A small image embedding model, trained from scratch.
Model: 64-pixel images, arch swin, norm layernorm, activation gelu, patch size [4, 4], widths [64, 128, 256].
Training: soap at rate 0.0023, 12500 steps, held-out accuracy 100%.
Data: trained on simulated fluorescence microscopy of cells, 195000 training examples, 16.4 epochs.
Rows from block 9 of a small image embedding model, named by matrix and row number. Rows with one number belong to one neuron. Each number is 128 + 24 x the weight over its row's rms, rounded and kept within 0 to 255. All counts start at 0. Numbers have three digits each.
After each neuron's rows are labels from the 100 images, of 14848, where the neuron reaches its highest value: "responds to" is what is common among them. Only what is clearly more common there than usual is listed. The data: simulated fluorescence microscopy of cells.
# fc1: MLP up (model.blocks.9.mlp.fc1.weight, 512x256), inputs 128-255
# fc2: MLP down (model.blocks.9.mlp.fc2.weight, 256x512, transposed), outputs 128-255

fc1.4:133137113113084130146157130113117117098155138123133100099133123128124158123126125160094147113118125100149115144168095135110153126161165102107112149107133157109089154117130154163134145150162164101143185130125155145161147107164082121139145130118147144117131134111187123112154096130101119113151160134146107155216155170170100134109145119123141161131145079158137170110154093114109155109176
fc2.4:127099092097123082131097137099095109098162122140145115081148097094111169102112106194152145121147191122155112080101103139122158129100132161112126170127167055102104100154129152134128120140158191118130185142131139138153101125151138120110134135134128140105148108140137161128129139138134077165168113158127106126093106110132110116140127138142107117149126111099109146160133165118149118157098
responds to: cyan stain; crowded; cells: ten or more; fragmented nuclei

fc1.415:092143136131108165156139102132148114128107087102104158134121157118170138120087085148087147157103088190125122109159161099142114137108108083146116133138122144133097126147097146134125165133106071111158099168111134099158119139116116137119142135145134138179103138134149120168127136191111156141153136169112146195154102126132135163118106115179135115074128142138151095105180150132113135138106
fc2.415:114102113123103115106151134151116099143135124082103100141100128139121117104128147116113143142124154153159146138089115188131070134109137131150111205147145112145148132125123182104135119130164128108145086128105131157162072144103104132128133120148155141137116118162092150147147123095115112124138152136159117124131136162123112127134131091150149113139105089140118158121123130127087127181123
responds to: cyan stain; dim; few cells; cells: one or two

fc1.66:103115147163105125087124175120158159125126078125150136158111123106126114078188136143129155142113107084096131154105150100132120136127109138137129127101121146121153143165137126107136122103122066117098106106112106085164050119139144084133133126184139081122129080098129098137103146143106182099105125146098160159133129143112144120138099083137145107132137145117136138100137130118106129114113
fc2.66:151114164161090095139126129119140155119125151173108141110143124119156158156131129098133116168133139104128138105094129078136136157082123115156143130092119151144156158087119131147141096107101111124104184149120161125127162083141093147104126127102145126122113079115192116135101151130123142148120122132148156096114139110140163105091118137182096129140136122158144141124140136143088105142119
responds to: dim; green stain; yellow stain; look: fragmented nuclei

fc1.216:108167121102114149131134169166101114088087142120119145132137105097129112117128120114118140153132125147137134131123107146116102113096122133115133139135140121148155117141150135141160134159122189110102076110147119088153127145103129150131106137097099107120107172143081145168133124151124173174137108142142150119119094114107122132127175132114180163124150136143158135131141093104144126111140
fc2.216:161174138151144117112119113112124140071132113126144162114120159171134125144118150169101120122146109131143153111123113150130133086119172133085139148088106163112135088145110115146145142123105158151143118119120145132109122090157128092151096139112148143149153094087109204151092156106133106085126091122138120124140117186097129121139127123138127126129154111089132087135116140123093120153101
responds to: magenta stain; few cells; cells: one or two; dim

fc1.140:136143108107141118148107112103108137144123139138153125112136092159120097152140156162132111067109109144158136160132083152125145125150097137152190068153116145154117157133131131157134140124142116113136122134110191120181156126148134177076131129159102121102131090105117076159148115098060133115131125144113146130088165124118092126143163122147118146137151124102115113163137110085141152153147
fc2.140:106163126137098165145129116105089106186164162149136194150134128121106085117120140137077122137116140139107103088106106132131154137110151117155106103143122127118132131173140127130156154156109153133173092151163093132160133148145086119123117119160105126144109166174102143145124175134118180088152105120197116156098076087117125149152116109126115135141101115145146106143091105117141134154138
responds to: yellow stain; dim

fc1.339:072101128158122120163136144135150098109101116123108097090086193132171137115144142100131136115134143119140087182103110100093170124168105145062097131110113087119112133119137120141121142129138100098166098122134116111134099119142125107094105140106119153113151109080159126137091135093116124106158160112124132085199148105140114157098109129163148114145115133151170084154127162137132117137094
fc2.339:097132107107130156136132135138106090136142148140133086098129141122120154100096139121156118088162146172158140145141160158079137098152121159148084128150137167110107092122146091132131116138140125115097096145129124138094118158095188119164130155092108139141124129143138134130130157146170139139112092110116122107155138170129155104176176134148181072143145135154118159136120147136146122144138
responds to: green stain; crowded; cells: ten or more

fc1.493:141161162128103100122117172154172126147117143117105128129134094113088151112111146116119149152123117119113118088115180117148139151095124136139145106075105140140156134123162161133122127142135112124112156107115081063155121144118076130113122134182101079141107133142137152118129146119113168129099138122107097156162129109115139135113138126152119108152126125162128114150111150152173122171130
fc2.493:118137135147144122140157147147130102112174106128124128111107096126135137092116118137145141127181115164125152160138114146058092125120116182139138117112090147141063174116108158130104157119141136107091134096097135132133108143132170065139171133084184135149126135139089149141073106141166175140138146145160092089137127158095162105123117133157138134175180104108097171153106127155120132165144
responds to: green stain; crowded; cells: ten or more; membrane rim

fc1.262:116099135139110133121134114160126127122119125124131139140117164131140117118124113108158141147134119087091093119116134103118109177118093143116133152151132103159159115139145140137118163134099164139174123139086171111115127106123082120160130142137141133141133126186131118155098148169152138100102137121102151154121177117068122117157148110153098100118149121114086100128119124114167157109163
fc2.262:127166151127074167179067137107147143131074108134139126155111161138151104117156156078109154125160101152166165152101110108138149136124093133128150109124159135111125140150124143138100135172144125153098140123127095119105124125154143102177132112127123092115118122129148139131128088151148131146088158093144102089132155134130102113090127140109101157116180139099150126130153148113129109121105
responds to: red stain; few cells; cells: one or two; dim

fc1.365:099147114097123169113125144135056116146093135128121164130115120108116160109139124177124101139069121147093100121127147085136146121132060122105118108103130107096165097106111108103124128101096103116106147124118093154098130136089136132137165124172076102125157165098158154120148100127102135143129110139137175126137097148110090118144115175180161111118167118118110131157148127068125125142137
fc2.365:103194104145145120121169089170108121153143131126126147107157120148081121141117168134161140144138085103134150162115138139161113123160169094111175145080133116081142124175138118122125118145134135146138100166138151152106150096165093133098140141120115128141085160072120106089149128128136160131147131168130132133110114113102096150093135159136113102177106140136157115144152105117141140152111
responds to: cyan stain; dim

fc1.331:118147160144106156132104149137141182151126111165138151151168079098132147165108114131146054129140115129132131123121106139141134088117137113171148112119164107138122145136167151139138112136120139116123132134123126117098144135169138100144156089123097151158101169157114135099139114123143130124139126146158148161100131183090167135087113146118138110137198141114148102156133103122079156166089
fc2.331:123122133112137146136128148140108122110137145159161114145116160154127100102206149121139152144120155158170136077142115156150157150116122113125114139098124112126090136175098153130115136095142081133133128103156149129113146144116114113078110105167140148140150151103143160070128146136140107089158149154091133143120119123137063156102161129085101141106142170155111095126091162099120116133170
responds to: red stain; few cells; cells: one or two

fc1.492:108122108099117153116142102116136121142119067123130153115144155112143142164112167136119124139140141141074151122134138204136104109123155155123093141098128153122101118128078128121142100101194131160144099119134133111143134153140106152116131118102104140122116099115122137170129117133140121128165166142159185143153087127154131077173115125151139103105138138158140103093105119130179130148142
fc2.492:105135128130128137106135170098110108128197147126118148130123160119107124143133112106137129105141116126098124146141140150176109146070108123124143148094144165152142129208080129136128127129086065106114118108122143112091151093157142099163129090117167131120098087107117146139143145104129092143102111141100171139139119128123130160105148126152161104165167133126125125139140116115151149131119
responds to: dim; few cells; cells: one or two; green stain

fc1.341:108131132144123127120132126126120122093157140095117121116109157105179198140127114120123155101128125136154148084152172125131134121156146152120135162117114133154120131100127129136165115130120127158098125127139130121118102146161136059156165081116120185150133121125083083148119136138125148082101082098130141148143155101102130107128102124152170139153121153129138119115112132139130139111139
fc2.341:124168093172151148093155121102132112119150158091114159118132075111112115167163136094124145124138136138134138129118122143134120133107124107094135079089108153146143143113147142083119119140125108108091079107137131098146139089139107107181129131131072144123115115115141135117119122144125097152098120128121144144139129118172125127116168173158163105142107147124130104105111098131106183139126
responds to: magenta stain; dim; few cells; cells: one or two

fc1.427:123095107108094139088142119141143132131157102167140122130150146113141119118139096163091158096093126133114138098132176125109129163118143117115171139160130131119141160131124091122085122125105132179129117076101135138109136101123157091112068101133168116156114099123118077129124130134160112133186097168140158116168132155109122163175118143113126092100126094115127092147119124103101136125154
fc2.427:129112124158099152114147116113157100120149136141107154136081118120134112144074132116121124121150095125135149131118114129128137121110101134104108126120135121147171130179156147127129163110102169141105125190101097169096122118140153112168143121101138143118167094158119092117108097091161111124082104122098184138119102125164119137111124151156136177150130145115159124131118114143179098108148
responds to: magenta stain; few cells; cells: one or two; dim

fc1.288:142173132133132114133099157133135111070110123147132112071130151155125177175129134166087150177125134141150131141141081156108157141171115105115086135103100082158144127132128167113145119109172167125146145128086147125114118124115141148126130091126101117083091107103153161141130126113057097148144132121123099146111125142191123091096113080139123118161129120149110146110102125075137131128111
fc2.288:095140139150135164102112129112136129139139128150136143130132105146109101138128139115166129155124124128131097107103123095107133075121108133117163168093127119169189161109132115135150166094112131150173126144135114166130155140183106126186143148140106170160179106135158137112106119120157092171069168138135124136144092129146145121137125123135103100155145130153118160144143134143132117165125
responds to: green stain; out of focus; membrane rim

fc1.147:144147171122124138180093142120161144136140100112110133132132109140149105111164122135154127127132101120130107120160162091111100142115139112105122130123093141125130145097134142101114129123135104146057105102114092111112096107080145153189125112111077140101076163084123101130129136132117111101149112096155085107117114116147095144083143111159158151137124143105137108062112151112116185139124
fc2.147:114163142129135159144130131125118133120152076151149120148117116067168116096168146123136158129129126136148129109093103113135087137128148113116144156081081089086152149110143137111152120134145138144113136153144137118084100120173169110144143143170099167120084134110110153160109134119153136169130156128124146160158151119151104110141146143140123122176118121114153123127153141119147156122171
responds to: magenta stain; dim; bright spots

fc1.300:131156161177144096149127137123113139106102130125111158131116091172132155101090116084111105157126158136147117152122145098110105138133143094156123159155091104179140114115115135104121074155126148129139122133128103162111092137112133159134175152121119138145109127125114100130136160087140111113071098145123100136103165091126114114155115139153119160122173130131106084122106103145142122106145
fc2.300:131126106112149124178140143157097134143118126122146107130165111116119161117132136108135133113110088119129102202145085117141169158138106140129114087125174128134129145093109177121167139161108108116137128181134151149081120136142141135102161128109128120083094133149143144144080112112099124131094112099096088137151148121112128141072148113108158119155110112103127136160146119133123084149115
responds to: red stain

fc1.184:149123128168097146164114121125089103100131072132140134133133114133143155131135114150149119111107141096155106122091164138133078118146087118147134109082124108132172135179120122127096107141157106100174146155143115110135136085131174125097167149127119144101112077119107182109137074117094155143138141112132133121108145125129116148121097123110122141096152123157131156107129110137101139140141
fc2.184:144110117136127099141138120129184139107136156157134144144114117103128098125114128153106114108117148122090091129096128107133127077159081144137140122133121084079167136100104156121132172141121145135128123126111114109142120156140120125113119116187167099143175151141143114136145179111130139132153165172116139165121142125124130133162127130138084111069101104157129151154115122169178117168132
responds to: cyan stain; dim; few cells; cells: one or two

fc1.149:097127133160128141134131141086132129113120086167123118152126101135119095130103125122131140168123104171107169120143138164123090112110115104130078111137137101113112154140133091099111151126141156126109118109134125095113114130135139165110081136128108126113111145154139128138120131151128179121129096095143146126102093158106186103135123152174087133099139138147127164134116123104152166114131
fc2.149:120158106088160110137116123128098110159115128132165129111119095165153137144125134135115131133153082097121122153113098150105192100114142142116145162087153168124174077137080189171102134139127149088126116116107136143115134182150139115111078068109165139129100126127092147136125127152145126075124136150150104092124141138121119096155113136171149157135162106087106102095099128131138096188106
responds to: few cells; cells: one or two; dim; magenta stain

fc1.439:141156072152139149097139154162130199141146118155131119099135119137132154129112117111173133136129110114152139120087151146119120099152145166105138120091086134137077139135151108168122114149139117089114155124153154150118142133157122113135142156144128127081136167126089132109157195139100140139132123135127121124088162130145129129099128121121108164132128126126161088124133099106137143153164
fc2.439:085114167113126146115169135163114145139095121101080129138103112098136110147145172151153148156144121105152152082148173119125107161147130129108116124091109130131059129115122082090169159084116111100123123134092132099126141113141139130145089096130110148165166139132150145115123141087102118136112127090126157108124111123102110126135130165143107144186136177134121157111124101126138110097103
responds to: green stain; dim; few cells; cells: one or two

fc1.25:122096111130155140109097124119085082115090160148108164085093086154146132145190136172109123131120106145119139136166181135118111117157157099118103137161098081143113197144070125133134131147110188122125171102121120151138131147113152170126147100151172143126129152106155077123094098140154132147197121121115107089117118118172128129104090081089111154146159131106128154131135093134131094113129
fc2.25:177129081133094154076180135172110176122126142130106074113145144136136148130130148161125141135139140078127119125106117140096109156124112138178076143153137091114123148124132070116127141136123144136117108123102134096130104135108109088127103132111149108169151140118132136183159094127097142156101177146143116186180094141106140122147162085128100088118160131128115083129084142103125134167116
responds to: cyan stain

fc1.141:161138104135156129126127151104092125101118092160109167100145060147093118106149141152096123116145154112153120150134101114128114109122099121107119102114123110143124138144152169125160120110124147115098157167137173065102133114132150144139166134128109129149127105116148141131117149113087095138128120133149112147146096148114123143140104142155112106095078135126134101164145127120137157152144
fc2.141:151123068128130161126160157150120122141116120131148133103131115120132095154115133114132118135122143172127169148082147126136116101062166101141157155130146098136069119126122146101139117106112119128115149147130176157104122113097115132147110129120162129118108124097156166114087129091130139149128147113150120126185134114102143125159154128147175121120164107131150123115108121160086118160123
responds to: cyan stain; dim; few cells; cells: one or two

fc1.464:097124123135138148097131118091104162116163078110124132152139145080143158170123127128138140154113133126174155134164136138084116127092117173118082143137100156141131131137142079084147155105169122120094078078126129128113102108154138102118107124148113141120125088163136116158147086159129128113090092128096121138206105145090111108118150137167094110131117154111117121115122164099116127083128
fc2.464:148108161152138136127147113106146137103145152114114131151093140115103147095146144108138176130098078088124100138133184151111142140104133135121128102098118155151186134157096167164102127162132115098111096077143115128108167120126118090153119085103101155139122103167127103155142084130180139126119077159137152120083140152159083137113160106099089120130184160124106147138095121145083118107126
responds to: magenta stain; few cells; cells: one or two; dim

fc1.69:114115131126151137128121094143139124072151143153138130138126132141150102107162116129116100156143138130120113116138132137156126110173164128099136143138128125128139129149148130099087119144148098135113117144155111129156168130171136130128079075140157104111169119121146104132135145143117136117131158156130135069170130152109146157091069115142111128140089140137136077112140155157139131113117
fc2.69:107139113159128129080133150112127110138093098138152147133110105142123129123089097149187127075118121134116125077119124144120162129150135158128136172136112125153129133138123173164156092128090184136125088140110127133124153178107127111120123170106112143147135137176141104133126103121150141072121104191125128113137152107154082095117182124178132152078142135087148122109124122122092071109114
responds to: green stain; few cells; cells: one or two

fc1.291:089144106097147162122150141104092120131115079130164095134115142148149191124170104139103130139167093176117106138133099108171122097113145132132109090095117112119071116117129126127115128100138148092107128146111105143105172117128116131123119150121110126130079130137160109144152092133133112171109133113090150149117122131101116129140098137180120157141129111117133164141155147154094148114152
fc2.291:150104107068129116145158113133124135190105136183105079148133137096113047111111152185121100142109155153109092152090124135123116155167134148150132121120092109135121102133137133142115123143083115155084117116108126127106149143127120108122112155137117135119163151124117128124148102144112138099132154165149105106120091137159111167150106159113170120115117127094177137154121165094154127144126
responds to: cyan stain

fc1.364:156164142132105125118131143133132127102116110167136102171109141126154114164189111146106142111115132128131121150116081125135141143131152163111146144121132150110087117100135143063167138115155111172125074124107136137154115117117092101157107092151157119134056129099184152181123161121098167110166095118109162128141115089091126128145108119159128164130143129115146127105128107127138156159127
fc2.364:124145138120166104098147124145131095153139155108113151114103135125130083146086079129109153142091138116080130116117107129133114125115119134126135131120124155141106135135140106135151133161165108110166151141118152134081146143162104160160112143135148111052094108113110133121140133141127137118148100117146179118103153126157143101088128142115137137156155157129148139097165106096143130114116
responds to: dim; yellow stain; few cells; cells: one or two

fc1.305:116152113104083159142167120120119185132108142101121150118180103131134150118095120115166145141133127116080122117159144138129147091083097136138119112141074125122076153091153157144109134126097126106174158082149139129091161152137143116111130129124062110147149119150165135145127145117109123124125169114122107107169133139123110124105143173159050115115100122126141133157099119102152123104117
fc2.305:203136131129120122165148116099100144105138126109156150081094126172143116119185144130132142156150129151151151124144157099094136109124187146122095143135130125144149100102121091128131107114136165093100200096122111121115148102126106122131116127142136140135106139112170107162119132167156145121131147081130111119119132115135099124118151148169095124129109137120143129123108166135125128149129
responds to: cyan stain; dim

fc1.358:144141115137126125138096157171113084128101121163154080117114121143123098104152171126105161118141099129113138140080128087140110134131151160116138130120133112124145116103165132102114155148168116096111131084120139094159130143144128158138137155109114129113108134117144142098133156110130120147135150103097094129130091112125147143165146137102153137134124101137114129091137095147149077130123
fc2.358:097154105109162134153128142085160122149098168114140132102128146158149110158144182099092143138099138086143149092148170157129131111133085100127119101158119126139128099137121133100099124123079149145141111102136068088129146200149140138112130139130135128101120119129104090170114134123141135090137084128125138153134198120092172118103114144153153123120144128155149147165117139097123159141130
responds to: yellow stain; dim

fc1.239:124110131082117144181106114123147185106164153146150134106079134133120151185096111133096172168136153107123122118123110117136161170119088157100139130157131143149127105131132127112128139103119107103121102123074136108130102126134126123128115165125095152109140091085137120119104092153102119079130087122090087106175106146152132147147127138127123152138143168131174115152092137099127144152152
fc2.239:112139111132145142114103140130120127079116149120139130082134087097134134127146124114110121107102114128138121116153142108089144096172139092136081121136114152150122088113105125135136100189133162106160119141117167128182125136133153077133129083097111088159100159099112114150135187165116153118089145116168111133133096106087127123137178122093151099115129143109151125152099115141131133121125
responds to: green stain; few cells; cells: one or two

fc1.201:146120189123171108115109206134116103130113109109133186143163154153103156122100150065129111137109132157123141142186112141141173095121114143117120121102134130127132130146126148129124128088181154149136135147137097116189113151150111099140062145098136109132106147154109129136128112101118135092118086121147153172089100109139133130145141124090148109102120112117102116121106157117125129131149
fc2.201:141141114108125098134170174106098163085138157112145129104105144126145121132136123143125141135117189087071112152140140131118135087148114155136101134155138098173156135157128120129073139126157123121147097107083143118128106154128134115137158153148176115118118112100139166132117090113119137151120096146130126113094163163132164136097128135145158109163155094099112146113116145131122118093121
responds to: green stain; crowded; cells: ten or more; membrane rim

fc1.304:146155156110141128133108100163112115129141110118184080124117129173131131112104121108114193094104138144137126130147143132116170117163084106126128162125109145138097124122136157121098100157142124151134105135137161109154151137164114125123126150137091150120149154148110114112123122113114154109135129106148137127122116176083130124106103127165131131143112167155121099150144115168121151130129
fc2.304:126171169101105169149117135149136092106132103126143129118136126094109127120118131105149137092139105138111090174144115148101147104146086147136124103153114103165119126137100114139143100103147135153129151174144110158112132154116148147144164133141128127176188121194125146139141065117132144096080108126161114142124124172151152102115127093114157151129163164155061108162094135146098121127144
responds to: green stain; crowded; cells: ten or more; out of focus

fc1.166:127153181121113144154126131158123110111067106131107177096108138126132202139113106131115130102128142090118121158160110133113122092156121085120103117104135121121083161153112142137121095123097127094130143148175138157158147124114103151115176173118135155157145097125116078115102124107112130097146113151134123130159146120133118136075130092149144100152139107160157104142169105143094137173140
fc2.166:098118135130115176163156139145119109100144153090145109115144141125122090095105156098100164131149104118135113129134146147090136114139099159173116143151147086139138100131126095142136141104140124117127102145118109110082088165115169086085107129121142186092127140135138163173121099126067162126111123125122095153104104165096178083149123155143139090155147143110117104142094174140122139133117
responds to: green stain; crowded; cells: ten or more; membrane rim

fc1.369:114120164132131122116096128104155149155099144167134118189124117136120079087145127125117152102166111116135115170154106109094084102103112118095114135118159122110135135147112135158127120176146094112103106149120133105143099140160148159113139129143149096145151157114154091132153094103127181100115146109125145157127150146140117123165136109107093113105135127150077077115152100160119122080120
fc2.369:117138116101110099123137127161162119126077129168128152152099163120147145123142117141133129102130129117157104128124099103138108097096108148084108126134115153107107179161088114148130144177107134163102124083186080090145146116149103128135144158091127099138118071154176115139092132164132150154120125148137106094142119100102156142151116169124095159137110174172140135092144131112134154161122
responds to: yellow stain; long thin cells

fc1.182:096142161127142090149143095132143085112065090158143192147161101170103169182119103103151151124112116134096075119149124154123143147122107165128100162142140102175138099157152145119122132110098102130135154127144157152138126147132149160153098159109164127144177093121136157113139127153060152120110139168124151120130117162101122146113117093098138121155138172137124105148123120117143140162138
fc2.182:098116126133090164149148123116133148119130153113166148135137123144083106146178151128133101146154108131142151142111144089107131157121167127129117141111138115137147083073135115145134088126097147127120135141116103123144117112145156120128128109124106130194163101147142174116129157078088115109097127105131160150151146161128118124139153147126154093173131117131133191144082107124089061099108
responds to: green stain; crowded; cells: ten or more; out of focus

fc1.384:169160094132135133151139119147105125138144140149139134146121117131149156086167156156099123105135136159124127116129111137128140129149179114123139120125160160137074125154147181082117146125092090124080120158126140130133118124119106099121099101128119099172137103143146150084098108098123118084127127132174105112134095138143096098131175140137122137112105136090173115092130166177118084102141
fc2.384:122103118097125154147099121102143095156111114100133121098122120119134087120151078127085089138113138160104129137116107095105195154119132103111115121083083129153137109102161165128138112102138156155144174130133139145093129134105137138177132125091144112110157102137103125140069124139124106092124131103124159133118150099124139149137140134152141117096112115124149163047119141101148127112127
responds to: magenta stain

fc1.76:127167088113146142163090096145097150155155150108159135127153079087144152143127130136116148133095159116126124164144152147137155123111142154113165143135082155148100124097131129196139127123115156123138104101130139136108112130125139123097126136102126133109107171086129134097146125112158091146146076109127146070120149121177138120141114132132156134108087176118132104124095122136118123164166
fc2.76:129145149154155175171121135145147127113132070125104107135144118163118138157141078115138107134147102152086117107119117133143168141114106104118147133088157167119100122111109166102194107070106098110164100165140159129110172109162123095132126148112118136091133104108114098101095138138131136135125129063117146101129155125132124095098136119138131161106132128147117117083128108142135126081111
responds to: few cells; cells: one or two; green stain; dim

fc1.318:105134126119109117084109126149148184148158114130117124122146125144147133113106130100124132173134125111169108157156184110149160112074151136114137142107153126167074139181141082140133130149130134117123153140115123107135121104129087102164150103168150091130148096088100108148164144156118152145142095111106123127166137158104123130114125154090145117109121145123062150138131086088114165116099
fc2.318:140147123086107127104121135149160114117135164086120151128148127108113166161113129113120135098112099101121116108158120177112129080155150142160146107100166124115121087171114134095141108172141183152106132086090129158131097151128177136151149129138170132101135124147135114146132141114166112128158075157160108137096105124130113117099112110136117135155147144164138136166107130137123098117119
responds to: red stain; few cells; cells: one or two

fc1.136:135155119168086140132117151093131112094083113130136118125120156172147104106088124124177135096118148120113103106117140127105102104125091127130104062105106114144158091167195179115122160097134109119105137090124141107146166121113118118160171168162147135163112115122158119121104110094105135145068123124121116120096135139132098108139115161119089108135143108122092132138179156175101148160084
fc2.136:150120096158106154110121111112127107134117101121182112135129126112153181167157097142127133100158120111117140153120108138126108122149153139105153122131095154113075151173114125093133113128141124142091151091083146157098104113096143085155125126133111101109170160116118117099138066099157137097121167093074107152107149158139164142117111126099164068108102137116118130117159114148153105154148
responds to: cyan stain; dim; crowded; cells: ten or more

fc1.495:113109121133130118129154125114105127123156137121112130120155127152076111152099081140148136109138151124114130134161114167081181097157125124130129162112149148102120103130119086117135121122079144113141131141102146140126118101171145121164139103133150159129102107100119110109146130119132087172104167146123169148113154148115091140123121179105096166128167119147100133093145118144129121127123
fc2.495:137143105111142086159153164119118135140126103147140147101164123098135129111109119139133107079114149127122143126140117137138164109112131131150152087117159146142108118157120094070153129120137131138119108104113078132139171126108127153106119119092122148147144121141144137133146095132161143168113073080140101167108110084154133135073124146113093124103105136121157168120166143095117154116129
responds to: red stain; few cells; cells: one or two

fc1.319:156106116105162140117189137130124166106123168128154138126140151109142124056144135117114161155126116137161108135149123100154165154156118160120122165106110134131111131115120136085117116101133149141164139146131141151147111163091148085099133135170150121133151182088095111097125101137107132132107151107142108093099139138137140113142104136095136084150131132127121093169155147151154159146122
fc2.319:123085129119099133132081161160127103161143155097119153145148081095107074134156080168115120134103122125072155132151148139127128137152159110131138149164145126169141143090145109138133154154116088129141157115133105127144132168123164163124130122109122133133128130119145084140137134136102125152126118118083140099085093059129158138126150144133127153164143093111096159063134176096146162102116
responds to: green stain; crowded; cells: ten or more; membrane rim

fc1.155:124211109148117149099154112114134154157121078134125166127102147141135104112169170128108127156174142138114157136162095110112145142084087158123160148140150105139094094136137115168136194114138133114140127137104136111118124131102085175091150093117122128128107162130127124112156133115117149160127134150128122113119150156145092087087132122087124104173115110123180135116134130146162152102091
fc2.155:143125060150156128112068106177105129160110155123131133115125156096138093142094142144151118118103148098192117131110117114126110130105141139091134124127139135173124076120112127076128123140125140121135107127149165100107109180166109179138169180112110098130127113095123119092125107155100133119116154161154128179098137137124138117182140169128136178151120124122099111146141137142137115125091
responds to: few cells; cells: one or two; red stain